From a checkpoint of a small image deblurring model: 48-pixel images.
Rows from block 3, named by matrix and row number. Rows with one number belong to one channel. Each number is 128 + 24 x the weight over the matrix's rms, rounded and kept within 0 to 255. All counts start at 0. Numbers have three digits each.
# convs0: first 3x3 conv (model.mid.0.convs.0.weight, 256x256x3x3), inputs 252-255, a 3x3 kernel for each
# convs1: second 3x3 conv (model.mid.0.convs.1.weight, 256x256x3x3, transposed), outputs 252-255, a 3x3 kernel for each
convs0.90:159156118101074127166150172146140131134112130172168135098150104124113127126136119120127148146117128151111115
convs0.91:138142165167165149096168175085126146195150121121128155102154128103146126126088163130124148130096152135125152
convs0.92:129130115111100101117139120121113135127121126125141128116090119154107155128102145118126139134115146151119137
convs0.93:153173152166114201167151160115129108150145188136148143110122124150165159144118101129122121099119107128124114
convs0.94:208195116126180154111127097148128127172146128146131108117116134107139112147117140098108095129133136128120136
convs0.95:133118113117105126102083145122090143117128111119072116148104111127130165108096135148112127153132155127177148
convs0.96:168118151098182139158089148093152122171165155121146167088154144118107147156124109101126156113129144124144132
convs0.97:108121149106135103142182205112130127129116119159154155154082114094167153123095104123149131114137123116121114
convs0.98:069156236126167164123115115128115174118130155131130095152119117134100149159121137134079106126129102126137173
convs0.99:109120128148107147131101122118143087138119096133117146145122129102182120100102132119114124115157133115115129
convs0.100:120131142129060129144144167158118122129138131108146167128130143117101136137103123140081144133131138132111145
convs0.101:116128114148142126100129210130114097139099113112145158107157133096114124128127126099117102137136145148114117
convs0.102:104117140102162220109123172107123105107136177113136146160151169136103130128138090065122127123131137089112131
convs0.103:120113132143098144130106063125122103149117128118132086134093099135143094130095126177128103120124113164127130
convs0.104:160125116146165147136174115149115110141127126189079108128123153154135121153139112130151118134165077172138105
convs0.105:138131131124093126141144101132143137127121115127142139129133114144114145141103134157151158110134135143131128
convs0.106:146116141113120150144140157108113136129122139133181155139129143124123138128133117109113159110156133132110135
convs0.107:164101155112169214120153112141120144103122184132130124094120181117121139129160100147128123157119121120119139
convs0.108:148090129138131202157147090147138101155135163153119127126108103126159096114132118166094127171091142152125102
convs0.109:123122128110073151109109095120083117106092133133090086103159078098146102123108193163110137125159122138107173
convs0.110:153125127203164123141097126122115151160157109137136139117121155063139120145119101117109123088106136097132173
convs0.111:094150101172160142087114083124145146168189129124123123070130102126099120126136121145097108115109136121133192
convs0.112:094144183153215102111100054107113152173143126121120082107069144155119106128122129158135164141130156119128187
convs0.113:089142111063160163115168201097115103121142146121199182117101178140141129123130099078117152108092166155165142
convs0.114:134130109139119135142187140143144100147134121113175181098162133134126160119123129117063109115136133112102140
convs0.115:118107148098116122085199158149144141092091120142143121139162149134129094108120080114124136166173123173141115
convs0.116:158121114135090089122111132157109107124139122136114120119142141145142095138125110135142128157148119141125130
convs0.117:130164154182132174100105093135106183165124138110115100098117091116111127135116134075130136136137116154141130
convs0.118:116088148170119138112096134133127117175119156123155099164113118108098128135129137072140129123127161129140149
convs0.119:122129103108097119147136157123125119127121136129136125124125113109097150125149129136132144165146121143146154
convs0.120:146111106093113140097120121122144098112122130084111135131157139130137124134150130154143125129103102139134139
convs0.121:140130143057120142116145108146090165112114128114111110142126143138140063122108148141108127205103108153142088
convs0.122:113121140156144101143116144099148113185121147091145111155189120104092150163070107140163115135106152104124118
convs0.123:117112123109107130152094187128080153087109141138046176086085148119171119104132130076099117156108123134122124
convs0.124:118122103179132076114089121134135129157120114130118144113135128127137133126105129142103151109103153131123138
convs0.125:211182111179101113117123089143165102133118109130144118101047149109131116138128121099099117118138146133141145
convs0.126:165097145147151109096106103160108160155190162111108096115114146163105118128091109163145085125124091125127103
convs0.127:126130129145138125150132180113121105123123113097161135108136151122142160116127100119126129120124142142141102
convs0.128:135124162094118089178116073137103148108107113176123098119129135140150145137118144083129141163112162150122118
convs0.129:147126146098176141158146186133113136118150153127133169118155109112136132130136127121101159101125154133105145
convs0.130:115139183134214063151166135133139122154152093148144156186139182151116132118060118128148165119091157119105132
convs0.131:115126119108112217145146075121164139118131174154128110088096081133091078125161130151158145129163132132135166
convs0.132:141137117121099138125121095152133126145115134131142056135171124127109133127139109170146129154192109144125127
convs0.133:126151117168053052178094154113137154144114107151123157100121140114138105130120131147110144087108157138131139
convs0.134:116116154139171146096079146139077167121152112102119163088090162137119141155142133143117136123117181124134126
convs0.135:131110146130081113120110113147119131131104122116082104132137126120107110105091158129135153150137153139133152
convs0.136:128106114120121135162147168140123119126114146164183158124145110129132137107136131132128136113114125134143129
convs0.137:165134142123172102169141116135118117131142155186173149150165130111134103110171096114130159113151101112130138
convs0.138:089165130119147103186130165075140146118102114135154155062105100088139118135125113124105149122108099115123122
convs0.139:108117123156134107114162154144131118123110114136140128119119140097121165116114118105108138098125129109105116
convs0.140:118158123142141136117105109097131104117143153144151186113128116149138121140161122127104103147144127144139136
convs0.141:105112104126084129149222150102110119105102118102145155088080143174152136104105136123131118143101143105099122
convs0.142:157140117097132137141164144112152102113086165156151171077118154116139140171158130131166150111137088128139114
convs0.143:127114156135106141156176203112111175109125134159135151114122133122170105134120106118078146124126153132087122
convs0.144:116077169127076191133129117101096127111077128127144112128113193132145127132106135132135184116146124129110114
convs0.145:105134129117095143150138189106133141105111131132136146123145144107104097108099123139103128139136105115120137
convs0.146:121186203096100182140097136134131183121135135154105124147083086095144105142159143131124088155095124131145147
convs0.147:100150115125097151155090246127147106108150107117159130147137093117118106145112104110149079132137155159149126
convs0.148:147135112129089101140167092149153126126119134130187112109092138112170138108102158107156133144149173131144152
convs0.149:118108112065187071190171064121159117108137109136175091178141098137142103124120109114169093130130149133162117
convs0.150:140118112170079127104121152161103137157124138133112194106142105146086143157121103185091115107120096094085176
convs0.151:135173139097169113121144184149143142134144122155202141143146081124110117146126164127120134119121143166142125
convs0.152:139107113101175143112155141142130106120138153106160152128166138119156124115128148105132132122127149138114163
convs0.153:087127139100187146104082116091089138140149119104093133114116140144114114125123120095131146107112150139125126
convs0.154:186163095129131109095109112156180100110108091115112112131100099103106097152151132124127099141142133130147149
convs0.155:080129106168217196103148087090126099100210168161171150166127121167070113108139145143104132151089127142123123
convs0.156:083110135116125018163175088131110129105111077162145104131144127091178166137080157134085187116123185112115165
convs0.157:133131137136098129127143255134124116108089116119130181144150106143115099127137133159157123149129119159129131
convs0.158:108085143120107177124153111083141128131103139125133104069163095112060152146164108092110206130118153114144120
convs0.159:128147110114143095083141070117134101100135116131120081087162158100077131121163122148162139157164123150111126
convs0.160:113169107163107074117118133108151127159124071116117144085105117140158128131117130161165149118107129137131132
convs0.161:140112117126152164130106100149106127140154138099102106097161104112146090143155135132124129118098118133116128
convs0.162:138125118082102130173188107126126115111136124165186126134164148068135144121117127100108122132103144109112175
convs0.163:128132140151136174107045240135138124156134104094127189125123178102128137156064067144121157152119165126115135
convs0.164:132134124155072179088128180114110107140111122117132161081163095127135132150141122091125144131139140140134083
convs0.165:128140092117144123136215129124150083147104100114170118142115096133091184157145119113121163112144118147104139
convs0.166:113141123063090137137208150119116116110110108159119124105116125069190109146090151113098127111120089130116115
convs0.167:116108114120114125134090132118103116150134122105103126124119119142143105126115127145117134147136130151139118
convs0.168:120088088184133192112099093118126150156155107141097110167138153162147132131123088142152125128089072126123130
convs0.169:125133142135092066113120148129141121108111095123115163108155125142109081137117131121118127126128153149150150
convs0.170:128116119155124107098150090124134122132117125120135124115118140136125127138120125119122123126124131135119117
convs0.171:131172146142136083116113122128148140136144122117131135102132160116124111148092108121121153146150144108099112
convs0.172:115124130133109163117121106133092137113107157111150148126154152138099141124137132123115147106101130150130137
convs0.173:109096122129104100120117120121128117108139111159101127127136116104135133112143138133116132132111109132143140
convs0.174:087125175122209121079075094107130138181110156107096077111129104112092112131117125141105137102150149128138146
convs0.175:141118124117118106143132069144124145113102130156140117110132114127140086148135129151135136158141111156129118
convs0.176:155105131106063098113115127138104134117117076137110135102089135128092144118141102152159124138132123126130136
convs0.177:124141090117127105126071126116126113125108136117113136105144118139107135133137091141128119141142132151129145
convs0.178:130124119143173133146173185113134136160142122124160170134099154098134141141131067130141114148163110160121131
convs0.179:144141153179178110094094114117106140188142087130108113088115138121123138159125145075112129106123132165125107
convs0.180:104118119178147192113118093128153122166137181143136088111078125150088123121130126109164135168119121118109159
convs0.181:122117149105114124155105135126120113108097113161134132153135122121123110104161149112120143140145130150135143
convs0.182:124119125133127109122134126116127123129133128120138123159116134117098136111107106124125123121139130137145111
convs0.183:131139125125087121129127206140125130126145107120115156107123115100098096130147151145097153137137114132122157
convs0.184:119144117111120154126147111110138117128117123133135095138106102116123109115128135083146099111112182120162113
convs0.185:138115139128085115108121122140121132121114133137106119128110120113141115116141124116124151117127181112147139
convs0.186:111116105137101113145106105139107101143125127124109118133115131140120125127119108129148119158134134141138145
convs0.187:125148089189135197085103144143118125132124129093124125152108149122090104139125115125131129084112150129133151
convs0.188:137124141159153136141226149132137126108137128156163167152112156115133120116125090117150096105118114132133126
convs0.189:129075163142164132122136141134143081147113191132118142121105134125123149116112110125149123147129091134128099
convs0.190:146160127126182111159112157135120140121137129170123150155139180132171129129135107095124118104113170115139125
convs0.191:147108116131071194093102182133118109152106156050095183119175134144140155106149108118132144147183156138136149
convs0.192:130135116122134093115125102130142126129096117133135122114116164141120115114113121134098154177152162138123101
convs0.193:108122118135119110146130104096162103099113152113110080162098114159120151118118091083115096107146143042106137
convs0.194:138167153176115145138146162165121111156146154130149177129080130136183125124137098125148118132106139135135121
convs0.195:161115166147178176125112103132161146133121191137138144112103104123093131097127121108154153123176159148154134
convs0.196:118077137163168095128079098086110124155134102137091105117089150053103149123116138133096134095087146087121142
convs0.197:109116128140150112110117107107131132131143136142128140126114111123132164131132121150119134148142164138128128
convs0.198:155111097120174174141171126122130154135181136120157155150163139141147126138155102146144129172116059150134100
convs0.199:129121137109118094106157222141138132137132123077141149153122139107087110112169092092146141116140134090135132
convs0.200:127146110131095137122180117125136136111139138119138111098125096112119137127124149134102141130142144126126142
convs0.201:130132126090154192098155219128135118132124164158140152124141095115087111126148140129121169122128091160130102
convs0.202:134126127112103127125142094172084135062107114174108073133135145101173094145081176119128106153121092147090160
convs0.203:145118206122193166134133170141081124115125173138125168136153146125137105131121124091156114142145127128153082
convs0.204:168146112165164182128162207161130171208153158143131206113121104134113139180145093159138083148140081130107135
convs0.205:144126126146113128182250150159148118143112169207164163110122147112156136127095108139145105136162108118141117
convs0.206:131101156131152140136122132144075112150115158130138139138127135133116115137119118127136127144129133149131131
convs0.207:159142149157156150136123074163118154164160116146123114147114143145098112146147114156162105144139116122129158
convs0.208:123109115125121130140120118124123104146132130115128134117150117125107097109118125124126143140142142143125118
convs0.209:129124102148135111118135130144120090151141114131119101159149125151129141131124097152115140145157094129128121
convs0.210:127146126160101059165126185114150125146107128135147137097169087103132140146143112119104117137126138124148151
convs0.211:125130113153150069109100147130140120148125084132119129105142130116125109129116150120118149137142163139134155
convs0.212:128150114157116126091066185159165089094099107088094133117101101148109133110152156164132174139141117176130135
convs0.213:150115128168172153119097142127100114164132151117134127095122133121127141143140115132126136135132129132126127
convs0.214:111112094100163091070083232121109136121135078095120153166120139121137103109123138128163093147123153115163146
convs0.215:132164137075141189127144148120101118080122149148155132141150109125149166113121128075114151151122180110104154
convs0.216:152141147155129115195205146150139152125131075215146122120150150111140166145110130141096146119123128139124131
convs0.217:153130147149110140172102227132100151124144097134107198124089123105137079102145130087153100122122151136139108
convs0.218:130107133138097097079129114126136140118145104116127104128126128091120123128118116136108116124126130119138145
convs0.219:155156120118153112179108168151107142103106114128102142147121136132156167142129069166151119157137102124140133
convs0.220:133125127125107120119190152114123152117142108130135109122134103113140139154143144126110098123132133126122136
convs0.221:148121136111097136202164145160133118124102133168105164149114110143140122133134105152124092133155108118162137
convs0.222:136122150099153174104107085145106106122147129139141088058133092144109140130126107117101150125157130117144143
convs0.223:127110139145095171148164050165113122100136144132119096114093114120149141113120171082163141158121161160121148
convs0.224:161094121123152151175175165131123097136125153137151167108166134112125153109137089128144144154146105131121091
convs0.225:142153149146185129188169143127132130135133119192150143133158127129114137126124108105141125148144126147155119
convs0.226:092093118149164120122104122110164114129125128137117130141093140136127144090135130123148145144147137132133133
convs0.227:138141180144094236111128102132137137147120171147090101113066114102148170124104110120139133163127137138107121
convs0.228:130106181123127124088057153128100142120135111120122114116099129115132090148103155134147143118135134128142137
convs0.229:163103119117120150055071090151122128130121145099094154137122154118146107146123167142118103129113164106132137
convs0.230:107090106119120191110121074133124089126118191136132098106120109122136136117119110108139157148163134133129117
convs0.231:104089123132133108118085130115096135130112116144141153085091117092137128134127113140126135114116163119132154
convs0.232:117116119121109118115119137109132114139125117121106128137103148111107123114129114105122123143125131127147130
convs0.233:156146125134072089147144181156131126097114110137109156138127116128153143120137112136177117161124097131089101
convs0.234:119099129145088120130148175101128156076122114133159179105145080088175113120141111132121121101168153134126117
convs0.235:123135123113142203163097084155145114128128194110107121140119118094139117132119124181133116162139110149148117
convs0.236:120113097118108112118124109122111117119107123104134093126118122130106107123149134147150120163129123123131128
convs0.237:141121129136105140121084082137107090130093135137092132148122095151122100113124149175112155156158095149124114
convs0.238:124131131116116122140159226114157146102120108173136120125129179112117159158126100104106129118152143119111146
convs0.239:131093172141115202105123118158088161112099242112093105113128095113156121115122154128139118148123111130124157
convs0.240:196180133145106129132129161127150143148149102119139189074089150130131114128145123087099092130127155135149112
convs0.241:135106140122118152136109101134135123137131141131103113116134144137129118115125118154128139125127117151121125
convs0.242:149095128080143213107150108125181121089153176156138136152141154151155110095104143129128136146141107124141139
convs0.243:125144112135085120117102138120125139147128104136151148137096150147125137123130130118142130144145162137136153
convs0.244:119114107140129133100121130134097118152121131113135115108101131120105133122138123122123115129127152140143107
convs0.245:195138081141054245172125128135113086075131163144141121124145106135121095119122125130111193151154109126117103
convs1.90:157105083122120127138135134124101119102128130134126121123133147141133128142114120124145135143120120141114119
convs1.91:143138093116155124131104130116105111128121102124127117121133128132113135153148118117144145131106128132118113
convs1.92:154137134122129121135126132139125120137137119132133136131120129120126133125130140124120120115123132112135127
convs1.93:131139105135134094083118134127118115105093122110131123130114129133118135155123148123134149125122146136114102
convs1.94:133139108153142077104072097125130127134094110117112132121118133123109131143145131127136131126124146126106112
convs1.95:140128132108139130149137126084104113113141120139118119109133137137130124135130131124131135140139117123139110
convs1.96:129135107177127084088092124132138127133082093115120123130129126124142122144144134135134140123125142131109103
convs1.97:135128105103093122140162163118112106120120142120139145112115123138130134129140139134145137128119108139125096
convs1.98:115141174090141128058106163127100121138123101122137139112129124130131122156125122123149106131132163113142097
convs1.99:120148116167155147114121124117122131122117113136129111147121127131113115119118126134131137127141112133115131
convs1.100:162094151100152113145157150132099127126149121144123139117134112132141143142122115119152128137113125121138113
convs1.101:157128097123121132126103132121121112125126098121126113107139127142110131143137129123144145134115130126120108
convs1.102:130120107133139104091116128126110117100120108113134124134125129129121130140136140126127138131118148124105122
convs1.103:144156170134143169126124130114121131136128113142133118129121131122122127120132143127143132145126144143145125
convs1.104:163111126106087107134140169142113096119108127124130157108108118131148133126137157129138131126142106141148097
convs1.105:126141147125149104111139138133130130132135113140119120129127123129120135142132138117141123142121136126121134
convs1.106:154121095110121126123142123117108115107106135115137135128101141124116122136126143123147140124123111153119109
convs1.107:130142135147088084089129137126125137095130107128148129126118116139131139149125155133134126134121154131094116
convs1.108:114142124186091100085127140132127133111101116118132125123119122120141115160133137130139131108137142141111127
convs1.109:153116135102146126113158141138135095117146121138129140119130129139131118124133140111125126123103142121147130
convs1.110:130135110174130145110082126115127132132121101132101124137126132106108118143142135137129137140132134115128128
convs1.111:107141131176165072115128130130135121116103098130113122130133118122113131117137127137126136117125142127116115
convs1.112:108149113172107098077100149129140120112118106122114121140127126132126113131170152133122148112130142102122105
convs1.113:167133109072116133154153136108090110105131112135124125113127147155126137141131113123132147131104133151103122
convs1.114:156134121085120105131137126107094116120109129109144129118128124146149143123134124119136155132133126132115102
convs1.115:156144151092117131146157145126105117115116141120125135102125133134133119142135137116150128141124136135145115
convs1.116:111150135154151118134128127127136142113130121123133123125130132124102128129150146120116129133140152119149113
convs1.117:119149133162140098074116145128139125151079097097134127131125127102126138173135119130134132122134135128107106
convs1.118:134143117129142098134135133125133119151123131129142135119135127127122126128132137131126138117122132129113118
convs1.119:127152125123144169149154150110119103109123121144131119126109147145126151128136121128120151137134131129141122
convs1.120:104136138088153170117141142095113132102130124144155120098125127149122142118125127134129135128138136152119126
convs1.121:115127128160137095092117146131128122087102120108133128131126124132136129160140130135142133118148156151112120
convs1.122:148140091129128124130104126133114120142115092113113131113121127136122140128150132130132142130105126127124111
convs1.123:148136141118106140136138138134125095126107134137112137126141118149128139124137142140134129118108118139152110
convs1.124:120136135140164123125107131137122127148130108134120114116129132120101122135144138133122143118125122116128111
convs1.125:129147135137142097129085079140135118157148142138113119150132125137113137132138122133119131125135131134130134
convs1.126:135123116163129105104116133129133133106094106126105134131125131124129130139167124139128133125131160116132100
convs1.127:152138099085110136147147135124113111109123145125134132108117139145143129133126129128143144134123101144142114
convs1.128:151129139124107150118134142124116101121125133137136134125114132138121110126111143132125122119117118120141115
convs1.129:146117106101127142129127127109126111107121121141155112138127139135115140140132126131131140122122130154115114
convs1.130:120113127165108115098096132124138125131085104101108132115119129142115134147154115134135139115139143122111110
convs1.131:124134130140136117116118135131126136100097112115116129130122124123136131141134128131124126129118133112129117
convs1.132:142171176140162159108112145121117138135146128153141120147118144139112143127133140125137126148126144133151125
convs1.133:115147123165180128128111122131126128138121107139121115137130129130137125123134126131127131123131125126121128
convs1.134:154123108139106108104118122123113122117105118115120138113137130121116128164145124128150134129118144131106107
convs1.135:141130114122155152158145140129111128124138142147141132122134144131142132129156132118130141136125135135133119
convs1.136:162135146118123135136135142132106108123113127124128137101123136155125131121133156124127130134129124133127109
convs1.137:160144105112116124138146136123117109117118115132143133119098138141138141141122148129137126137137115133127116
convs1.138:146106117089150138144118144111108117126143126126136128122135142137138138120135132132128146137104112131132115
convs1.139:149149119090096123146145124139118086130124132138119131110120120149137130136137144137125134129127101111138130
convs1.140:163141115097106131144142135134098107121115124125139122130119131141140136123134124132128135135108126129125119
convs1.141:157138090099097128136149159143108100119097143119144140117130129145141109116133147127129134128127100127123126
convs1.142:164150085097109135133148156107118107122128114135143111117120143147128134136134133118136140128104102145123114
convs1.143:140130107112111130112140127133108103110110119111127144123136129134147140132124139132145146128134130127112126
convs1.144:127121134163107104100130140148116114104104104105136141120119130124131130162138139128139125131124142125102104
convs1.145:161117129092132138148145145131080119104106132128131136101130125141136140113135139123139138136125124141146095
convs1.146:127151127089135179057117148118139117148101138132145115121117137137118121129135127134129133131147114122130129
convs1.147:166162096100105120140162137135104111102126137146146131118116122173119128138133141138128141132128124135118119
convs1.148:171139111144110125140144133125129115143120140133134129125124129121127125135124142130134127108138124137118115
convs1.149:177159130114089119133148157141121094140111127129138131127114138136135127132115149127116133115111112137149120
convs1.150:132133156111153160130137141109125128111147130166136110118127135133114138136136133118130132136120121140136127
convs1.151:150124125109133143097116131119120125111116116140124130120113126132132136133142133127137134141129118130131106
convs1.152:193136119100108128130129154140112100108122115131131121110116116144132137141136143124127129131098117143135110
convs1.153:124138122162129106088108136138125123135105095123130124126134132130147131139147152134138123111137154113108133
convs1.154:149148132133120118134100089134134123119124130131134128126117135124123128123130132127111144131137132126133130
convs1.155:121147135140124071099111115135111130110108117098137121123125132120138116141136143128130125119134139142114111
convs1.156:157154155116094123136105129132134099129108111122103140116108132136131130140128132130136119126130123118122116
convs1.157:123105145100163199130136151107105128102138122150153108100124132149127145128123113116142136134127134133117129
convs1.158:123159127154097098100119129143125119113101114116121128126126129112151127164147140129137136123131140140114129
convs1.159:127142162128149161095124146121121124131130118130146108123115134133129143120111118127134147145149137134114123
convs1.160:126131124165180124126073113119131128140114085118113108136107130132112133135136149143130133118095134119132116
convs1.161:155131119090125133146135136123100113103125126136137124119128128136140130131138143116115139131123112127136110
convs1.162:200156149093078128130157154150095097118112128119141149117126126150145133141128145133132123123126101147149101
convs1.163:147117131078116126141134136120121121109137142142142132110143126166118121146127119115120127128094125130138115
convs1.164:107130115143151112098127140127113131118117097117130124114138119135120137150135137119151130124109144139103116
convs1.165:145126104078133129151161130124099104116138125120145109117112140142135134117142119134119149129106134137113115
convs1.166:145126137117127152133131156129106111111117150138131140121133127145153126121156156130136133125134114137158108
convs1.167:141180160137141120122148129138130122145116118134118120122129133137126128116123131130137127137133140138133140
convs1.168:143100139174103102115117119138129139095101120125116124130135122118125129160138148128131128114128146103115121
convs1.169:132105128115150139138135128138123120117138127146129123115131122161145137143132126120148133141113121137122120
convs1.170:130153133130139115122134122135122128135130112141131129119123129129125137133132134128146127131116139141125136
convs1.171:122133138135149143103105122105134139141150128134126137143133146124121142143164150128130133131146134135126120
convs1.172:120137137173120102084123139132131137114125113113120127123128129111124126138138133135123122108146144122113116
convs1.173:138133140134132122123130143131125122137120125122150128126131122128132141133133118129118147122124120126120130
convs1.174:166141116131141128139116122140126123124110106127119120119135140126130132144159120130132124141131135114125124
convs1.175:141131147142128146130145134135128113115119130142129139129115135123128125139113150114111132133133130140130123
convs1.176:121128132171118094119115128133124138111113114112113123132125125116124127123144132136122129117134142115122121
convs1.177:145170137135134126136113128134129118167132121132124131129128139136125136126139133128134129142140131119130114
convs1.178:147120103122094140125121132100105119128114115137102129124126130146131140122134124130132147127125120127131105
convs1.179:130136131171148092107078117133125129137121089110120129124123131129127129141149137125130123121114137124119112
convs1.180:122122137167140105106107129130140130115076101121100131127123121110130128140140140126124130112112153126106123
convs1.181:149110122121154174121128144108106119112146127152122120116130142141137138120132128109132144131112121141143114
convs1.182:159155159132133139122134129137119130134124130133140117130122124120132133128133136140121116122147136144123141
convs1.183:153102130113146159145134145126106118108119143150146138103145136154137141128124113130136130133112125142142130
convs1.184:144177103129129148137136138105128120148107114136139119134109122142105141129116131145119134114122119138128131
convs1.185:153137104104124134143143139122125134130124133155136121130121131125120127131129123132119122124120114123103130
convs1.186:139162115130123121128128136124123127147106125125134129125123130136132133127128134139145125142127139138121130
convs1.187:132116119162131140110096105129127126142101082114112130130125126112126123141144123127131128118127132131112123
convs1.188:150149105112089115136150137126132098128120135125131144117098121138120118122129156143138138125148117131129111
convs1.189:137121133151163093105095142115139132131108080118111120134122128118133130135158145142136129136121128132123107
convs1.190:168133110100099143140121150138113085125111133134116134119131127149140122125138125131130135129112098127133123
convs1.191:193152122120112123119128147129105097109133115137115136120125122135114147158127130120129135132104111139131128
convs1.192:152153146147138138118119118122117127129124121119124117128135131102121119120140133138147142143143131128120129
convs1.193:144167084084112138144151133117129107113133123140136101142121143133147128133155122131143131133131114155111121
convs1.194:110112101169124138092117131119121113117116126107152129124118138135142128161127127135130151108141120144097129
convs1.195:129139123119119113098113131134141126131116106115122122122122133112146116178149126129134132131137136115115128
convs1.196:124155125149155114133101117129125118118105096134119108142136134143118116132141143134136112123123139114120136
convs1.197:140159138162147125133132133108119130145119116128116127120129126130133136126117123138125144133136136118150128
convs1.198:122145139173113066095120135118121134094103125108134138128122127138140135156149137140125143127139157118118104
convs1.199:156145086084108126141156142106115109112113138132144129114129132148131127151142110137125144133129116133124113
convs1.200:159132145103128137135141150128098124122114127130143146121131118138144126130125118116125116131121124123117119
convs1.201:147136127071130118157161147136097111106116134113150139108115134143133125119128144119147127146109138138144098
convs1.202:155126149132105155108132153139094103117090127136125141128124126137128128126113148125131122119141122128154121
convs1.203:119155081164132104087107135118126124102123100104142105138121133132136130132138142122133151122113130143093123
convs1.204:141129112115110107088124124111111118110110117115142142116124115146113141151166128134125151136119141111123099
convs1.205:167137152116084109129156156140106092123118130127132155115132132148157132126126157138136124134133127139135126
convs1.206:136158145135125111101118112140140122120113119108119125110118121130153144142141128136146123135130125136111121
convs1.207:143139132142117075109123156143131133087090106132136137113130123124126120151126129127118140119131146093115111
convs1.208:152164147135147137127140128118124115145128121145121116132134144131131135122128135128141129140137141144132141
convs1.209:166130145107139129132133133124104109140132116135122116137122133117128118144143134124148128137112132136123111
convs1.210:157146130112119117137153134133116104121118141126135140116120132138147128130121138135125129127120126146126108
convs1.211:160153124137141132165116135126120119129118112128121122123121133136101140115151136142128133118117112107128106
convs1.212:149114130099124143121124140122109117101129126158132132116128130136156126141137136109124140135130119151131132
convs1.213:144131082147128122098098113107117128133122112123118121114137135119142133147141125120137149128124134155114106
convs1.214:085139133110153165133133131103109125113162128146137120125130136137134132126131131109140135135122134132126118
convs1.215:136134134121128094102113131137115107103099119108141133120123120125122139156127145127132133133129136122110111
convs1.216:155138131087090114129151138126085107126108136128126149108139130142150125121126142135133127137130134136127104
convs1.217:153118102111128137145138127102102114120151128141124118122125131144126135124123119119134130141118118135110126
convs1.218:172150144114128126150155136131115126116127127134135124142129122113127119133139130116130123135122124131128135
convs1.219:158137131109108124137133135139106089113118130134122136118136132150138136139123146136141141131113116133136101
convs1.220:130116111090146135144141131095106117108146128139138109125130121155137144117130110119129146141114118147119117
convs1.221:159151150113094139150145162127103106120110131128112150119119124158148135126129152126122141130111126127157105
convs1.222:133151164118116130099119147128116136145132121131154123122139125115119112131130122144136133126153137125116145
convs1.223:147118138147100091111134138139127117125103124108129131125129127126125122140133153131145119122129121129112118
convs1.224:133121129140118090106143138125118120111106115118130138121115140131111139135116144129134136124127122132118119
convs1.225:134160119148100122105091143128122105123103102122109122111110124131130135135149136129136130119137116132130120
convs1.226:135167166151115136107136138106130123158135120131128108127117139126125119137120123127139135137150132138121136
convs1.227:142136097139114106105146135122103120111115128115155124129137136133134129157138123124143134122136120135105114
convs1.228:132118160118164149099130139110119138121139131165136129115128128146153130131125138124131141138111139118141122
convs1.229:162143124109142129143161130134123116126131141132132131102114133148122133133130135110120124116109134125120120
convs1.230:135171152123149133108145147125121136095108116134149130141134125124125126159133123135129130140158135132105137
convs1.231:132158144147125127100125151125116121125095081115111118124127115143130131123128127137151112124129138129119142
convs1.232:148152126120145111143138138120116115152123111127121121137122134138137142131125135140127137134125135119149129
convs1.233:147111148124104127137133161136109125135101120119130151131118127121131131142145161134135138112125142139135097
convs1.234:135101107112148127138118147124115109119143128130119125130127127165126138142133117120141143148119126139109115
convs1.235:139130161110124171112128151119117129128111132133166132127134139121125133142130123142130135118148152141136131
convs1.236:150170156130145163117125139115139138142119127149152122124128143133117134132123133126137132135131140144144137
convs1.237:142149148127158141144146135131142132134130131178137137119131132124129113104119135104110130148126141115150117
convs1.238:126139103095128135135132130124094112113124128126142120126138136137127130121144129132123144130105121135119116
convs1.239:108146129160133117094121149126131122114094102112149127136131130114113127147142139131128134126130133117111108
convs1.240:125112126148144119135102098123120123121152112131111113126127131141110130138131129122141128147114131125114130
convs1.241:133155152123144128111137119118125120147147126136133114147131141128136134124118143125135132142124140138124131
convs1.242:144131142108148144108107120126132133137150127127142113136134133129131116137119142136140128137116126108123109
convs1.243:153102123133145139138131141132115131129121133150121133130139134144134137144133121110138139135120125132114123
convs1.244:133141121138137120123132124134133121118114108114117116129113130115113125133151136124125133128132137124128141
convs1.245:135115128173119134086123131128112132120106117121136110121145125127112132162125144129138136112136145133106114